config = dict(
    model='contrastive image-text model',
    dataset='drawings of small networks of dots and links',
    train_examples=195000,
    image_size=32,
    crop_scale_min=1,
    horizontal_flip=True,
    cutout=0.4,
    tokenizer='char',
    vocab_size=39,
    loss='softmax',
    embed_dim=256,
    encoder_arch='convnext_v2',
    encoder_isotropic=False,
    encoder_norm='layernorm',
    encoder_activation='geglu',
    encoder_mlp_ratio=2,
    encoder_inner_norm=False,
    encoder_moe='soft',
    encoder_drop_path=0.15,
    encoder_num_experts=8,
    encoder_moe_every=2,
    encoder_expert_mlp_ratio=0.5,
    encoder_slots_per_expert=1,
    encoder_shared_expert=False,
    encoder_patch_size=[2, 2],
    encoder_depths=[3, 3, 3],
    encoder_widths=[64, 128, 256],
    encoder_kernel_size=5,
    text_encoder_causal=True,
    text_encoder_width=384,
    text_encoder_layers=8,
    text_encoder_norm='layernorm',
    text_encoder_norm_position='pre',
    text_encoder_activation='gelu_tanh',
    text_encoder_mlp_ratio=4,
    text_encoder_head_dim=64,
    text_encoder_fused_qkv=True,
    text_encoder_bias='none',
    text_encoder_qk_norm=False,
    text_encoder_parallel_block=False,
    text_encoder_dropout=0.05,
    text_encoder_inner_norm=False,
    text_encoder_drop_path=0.15,
    text_encoder_positions='learned',
    residual_init='scaled_by_depth',
    optimizer='muon',
    muon_scale='match_rms_adamw',
    learning_rate=0.0023,
    momentum=0.95,
    nesterov=True,
    orthogonalizer='polar_express',
    adamw_lr_other_params=0.0012,
    magnitude_pruning=0.3,
    max_steps=10900,
    batch_size=256,
    epochs=14.3,
    lr_schedule='wsd_sqrt',
    decay_fraction=0.3,
    final_lr_fraction=0.01,
    warmup_steps=2180,
    weight_decay=0.08,
    adamw_weight_decay_other_params=0.05,
)
Rows from block 3 of the image encoder of a small contrastive image-text model, named by matrix and row number. Rows with one number within an expert belong to one neuron, the router's apart. Each number is 500 + 40 x the weight over its row's rms, rounded and kept within 0 to 999. All counts start at 0. Numbers have three digits each.
Before each expert's rows are labels from the 100 images, of 14848, where the router gives the expert most weight on average: "responds to" is what is common among them; "patch colour" is the nearest of a few named colours to the mean colour under the peak. Only what is clearly more common there than usual is listed. The data: drawings of small networks of dots and links.
# router: slot weights (encoder.blocks.3.mlp.router.weight, 8x128, trained with AdamW), inputs 0-127
# gate: expert gate (encoder.blocks.3.mlp.gate, 8x64x128), inputs 0-127
# up: expert up (encoder.blocks.3.mlp.up, 8x64x128), inputs 0-127
# down: expert down (encoder.blocks.3.mlp.down, 8x128x64, transposed), outputs 0-127

# expert 1
responds to: five dots; white dots
patch colour: black
router.1:457531480506451532535492472482496506579488541418519547543533503482467501528440467557486476423472555537588511487495523480576478496497518441568506576537531465495556486538502441489495492427462558477472516484475511524493516538479522412467591506459484569506520420488506443497486483506522504555556512525549506434496541564485510522510445428453533559548451472480449452543498470480552514449576
gate.1:525500467536534533500582500553500473520423525392508537538468500508475462500500520485466500500509542553532494500500516474510500500500486399459507442538574494516582500537503486510500461485552488499529416525500470551500554447586500499501483533555500499506480500548493562536473530526531530528500408500540500500402405488520507492489425500468473466593500495499551385480518421562500555456500
up.1:486495505433486515515500487559500468510412500480538535531456500465543493442477500480487535500505500495507500468476531375489508500500522500500514486590500510575587503506500375500491500500476481497497453487373500505500514554500470500500500483544500585505570502532441563539587571500500547500455415500593470500457479516450466606469416503510433500512500521467500482500535521500495500500500
down.1:500499389515500549454556409482482500524489500500467445500497500498486500385500500540439500500458442500539420473535500509500500483500505439497411523500460478576446458509527556520519478406500451438500500621552612500550505500500504500495420500489500491475488488512547525500512508500500500485527554497589500518508530413486500461488500556500494500500500554500516516500433563500500527477402
gate.2:586409500500439491500500527500502411527568493500486393500500534565450441532500529529446514500442493500536505470595500500458502493532500500553570500486500463508420511496494500500504500534558434533500503441500501457496500495536516538500500484521461469500632500495485522500500496500500549457458540497442498500465487467466439439552500555545543599488448536455534440529518433475500600500527
up.2:567370500475432500533529516500516500531533500500472476500500463555500492521500500500474500500474500475523491500500506479500500525473472543551500472500440491556523500496548502500500500520499402523578495488519552382502421500500442515627462510506548432431500425479497517474500500480500537500500572500443529500503531485500474454498487500558500591500482513466529392578490457468567586573500
down.2:577555560500462580527500509582500456460437413500504590438500485500500535500507528500541523413550504540518531500500540484518521500538483461500493589539470500449473500573500502536513500500557470526500423500499416580500403500483492512481489586547467500500433471507459500491501500500518472500500566462516500453523553416455452448500430466500500500592500500551419500500500502449526500502500

# expert 2
responds to: laid out on a circle; black dots; star; kind: tree
patch colour: grey
router.2:504427491496506485503556550575468514503435497487479479481556482492480470428561478487470500490492543512520510447557487427542565568515474464545434555513531486532503504509542549500456453404515567498447488419435461467606568481521491530495476472523542486575501538510521474488495550500524515525530476553456493485541414529501445473555477435476477486459517515515420519586511506539517536434470
gate.1:500530500500554500500479500438500493445461500498494519500499503500529426486509511573467489467597543549510551500614508576414439460485449618500500500525525496568425498500565500480545500445500500456500580571500560463500522550473512450468579541474504498456500544463492504463500474501500474496500525500441460500445470500470500515526460553500510407500479458567441428500477500500526531500416
up.1:500500541454527500447414500525500461495500500500534500467531553525485441514611505583500500493500500500497500500500527500500500500484471500465506540550577517500458500508565403485449500500500402500562495536556492436599500458441500527447560502500500590513500566556500430541500465539593477503515500523464500500463458507514500520558533500500500426500529500493440469596500500424552475500409
down.1:413500503500507570500500523546520500500532500496474505500421430470500500575510632500547459467500500500351464472500516580576461500500463459525474483500588500531500480477549500500517500425535488484550500491506541500490500326484441512500500540575510450448500525459500512523485483519479500561500506519514500481544516500515487519467500610486489430500500500500500491502500473476543500492500
gate.2:506524500500520535498500529500519486569500500500509459500508500500500481500517458558500418500462548509500500526501500547467500487524476530484500491528500566500500537612476403500437410485484572484565465500470500425456421488500478508520473481505474500570541505578500644459456500492415546500490511505500466465541468518500433479553488551455500518552499519454566574391500582472519500465500
up.2:482500500500536598500500500500496491534459500500523387493505546500422473500553437584517500500465500465517483500500468528463499525545476513500455462500500563533500521594518413509483456438455560583496431436525482466511500473500505538496431500469500540546566487500500592498500489489430502500520531511476411486523479500500469467534532583491472543500500500500524535382500590500542577500445
down.2:500546499497507411500500514500500465426496484497500500519500423468493471520463511540500500521500458487459500497516542448566546477543500479500463500480504500498500405466477524494457534489389450455500450444580519500413500508588474475492446452443565419500537485500579500500500553478500526588500393500500468550452450493489484542519500497500500500500465563583449424500417500492554500537554

# expert 0
responds to: complete; laid out on a circle; nine dots
patch colour: grey
router.0:493487476570499528524459390446505518436498500528458473471586430430549518508520514477434437547497516513491508463531514509533458453454456564516542510485518508515588498489407466431568513540458486449537484512490493505484523433568524418456481536489531506470459500457503535466528475502475534494495584568548491544503543595514446470547534499520494439567522488549555505506504514511489527510562
gate.1:500543534486500500546518476500500500519508500503373536607490500500470500504513500455525500500500412426500489483500500488500431500470577452500484481500517503500549447530500490500540553500500478451442608427500597500572500474588557534494456441514514466537521520559528523442460555584473457452500463481483451532451500474489596560500551557479510500500500570535500500500521465479487484464433
up.1:500469581494553473565549469500500537505500500468407500500508371500490500539500414473539486500537501496472500500500562491530456520500547546468506521521486518470579546472569500500442506513515500469491500401500607516500498485527500500519504500500505500541500486469450498490477581561463498500488523516476457427500500470518492636463525500515464500500500500608549505413506539441406554498500
down.1:496448483500470519500449500500500500520620526449500561579501519494476481440434460500500562453524497482514425546533500580593500481580500552480500480467524440558563500431500500497529500489500515517500559571500478483489500425530454445500480449474513500533500639478489500541500500492449505602511486500521500487437606500497548474501496500489500500500465544500477533510478474516500461606500
gate.2:500500551534420518504449556490443500523500500404500552549500546542422544514462500538552500510471509571500498500387543500500496464500537415539530556573500500500540500500500452466437507551500546500497568540486480483481507500392465416500591500513419500498500500500535419500501500500511501470541466506468554514516506500537500532475532500510554559478500487361489500527491479491553500556476
up.2:500500494500540493500500500534586543454543495604548416500500472462563500456530519430500500468509500406470549508500517500500562521522442500509448452456451476500492525417500543483484482457524447452545500500531529483500481500584528500527500459478524468480443645454503606500482552483471500570500465447529500500501493500491555506474500547461422499500486514572516500500522580576500471444500
down.2:615471435542515500531500500483500537500516500553435389500479487563502500420429419539417507539500484500489540557500533487474465500513522484511507500499465511470460480522500492540465473437587505500500443500435500449552541500500501500500528365536500500549551500522480465500500567475491506500486478471467547420500545554549500472500401574481460508503534535421500511442504565500481500500500

# expert 6
responds to: complete; nine dots
patch colour: grey
router.6:432443478442550463502567512522417515510494530556436445461510571466442487495553551496453467534522488502506490498564495420548550522499437580538519529473450493519573482544532521492498486445500460531429499454448429535538531448534536533517552506504553464495470431483497541507570544500512460477491529553444486572514480561477457459448507436473511427470474508532441516563494507493529530462512
gate.0:494556422470500500473511500477436460500500511500484457499462486439454500525410500470472437500500538496510463500521515500500429476500403506500517500560547500507495494529401527441523551500500500559427660517598500500500454487500447460500517476466500476520518500500536529523441433522507500430500433526500500404542506500500500564530561511523500454407491511500534518447500526500500579510547
up.0:467459572582500447475563459500506533500555514379491531427499554615504513426554584500500500522530500500473471500425479500500500489473554500500477506514497500533473537500468489500503500453490374494500500500500443500572500500500518504500480500553500504521481499434471500495574531522500500560511615540507500500577500539500500467500437501425500564544500500500403575526500455500492490501547
down.0:481500559518500511525480456564484545500500459500589395458500519500469500484438500456517500554446488617481500526558500500406504500438497455539500495464536488489503511500482569478431503500500500463453500458500567577572500500461500445500502526510520500500500443500589500496500482472542487500489527493500432500500539511533536397622556500486500579477553479468500500558538500425500419485500
gate.1:472556520425445500520500423489525518491500561536500508463500471541508502500496584470500506580475617483500601495484522500517510501565453493536500566493508531500583500494422452500500480481491450548500469415500500439500472500479477505425502500536482500423472461457500452524573532528500500444558612497585536500455562563500431550484500500500489448518474500534542440500475517506472542471500
up.1:490500507441500508500463482484500575500500486487482460500529500546523500500528500468500533500458618529481588500552553481500500500567500481489498500500500483500591492532497406435464500519454500588447506428519441447470500500583457487419500497500500484418515394437500484500523500500500573502500615542548500500434574540431435498503500510500500464518418500516500500552500500537465484445525
down.1:500442500455500492426568507624452501500445500436476546453515482462520500425500372491504585562500500425548500500539442479425506494500500500500500500500500555612489511462500500490500461518464545539523464576415500498544500498477476492545550535568500500490555495500449500521512500500496466438512542500577525500549494520489500460560467500538454539500505504517480548500448474500411447518533

# expert 3
responds to: complete; nine dots
patch colour: grey
router.3:479546445526564527534515475494447522503524508457451448498507529471509524522515459458454401522502462509551501475497467455477475486431440533489598449450499460572559441499430462414581539549473517510497528583480445513473564462476543459440503491465551548504527478484529576470552516508474453470522565570484472533499541514511524498472510519506496475490447533568540483504463506452457439448554
gate.1:547380500610500511534500527500557482500502500500518500529468500498477571411498500417500529500522500500507500462500475432506535500438590561497500459454500569438561500500500500488500571473500500496476575500540436472521617434524463500500408500500500537522477500452474469479449510619500449440500491500491533500500487431500542514500500556511542529469517472486498490419469429483500500500500
up.1:464636500494468386456500343500457476503500472472524494500580433500500425500507551500481431500511508473509544458541518500500461553555527500500543447481507422499500542554452500500500448557555466576500433448566530516506442500495545500498500488536401500491476458542486515500500500470500553503500516464549470500500485561461500519515500500500491507537489508544500504445536500439500439500552
down.1:605462520479480500539509542500500549500548446504513496500500528462482562500500495500522419500553500501457511494500601484446478441412500439535500504478475500424500500517500582429496500514528548500415500500496389459500518500498453500544500500443534476500560538500398514529473525560505455500473522491500500584477500438500478517473455588480500583405548500500440505519559541521507481451512
gate.2:500486576543434500500425557414500526551500500477465500500500442480556458549466614568533500500488525430500531489493529467540486490442500480500410480500346566500516494534500473500537532531502500500500439536562440522532475500500502439458505500465525420534566567491441459500527486581500521453500500500477551540464518488562474511500438500557499500474500500509570504446535500513500517500463
up.2:505454500500508545476500500500584500451485450500500500504473512500592477477583460500620500569500500465473500495500514530500500500500447473561500539514531489500446500427528480489500500500477505463525539500482502459456500462458500500584421529542500530500567500500500477500515487500417381540564606514480523500500500524464487533455500523534425376514402500500439487526583513508530460495551
down.2:484500500547537500500500525488500513571500500504435462556416500571483473395456457479518538465495488506492445461467500596535500485556500576556413470508489517582387500558561500500467525499500505498518500500496498588486505534500557484500500480483479439500423500500500541482500563500550409500524500459581482500504540597528500481519500449498556500502500625500534527511497500500500523517553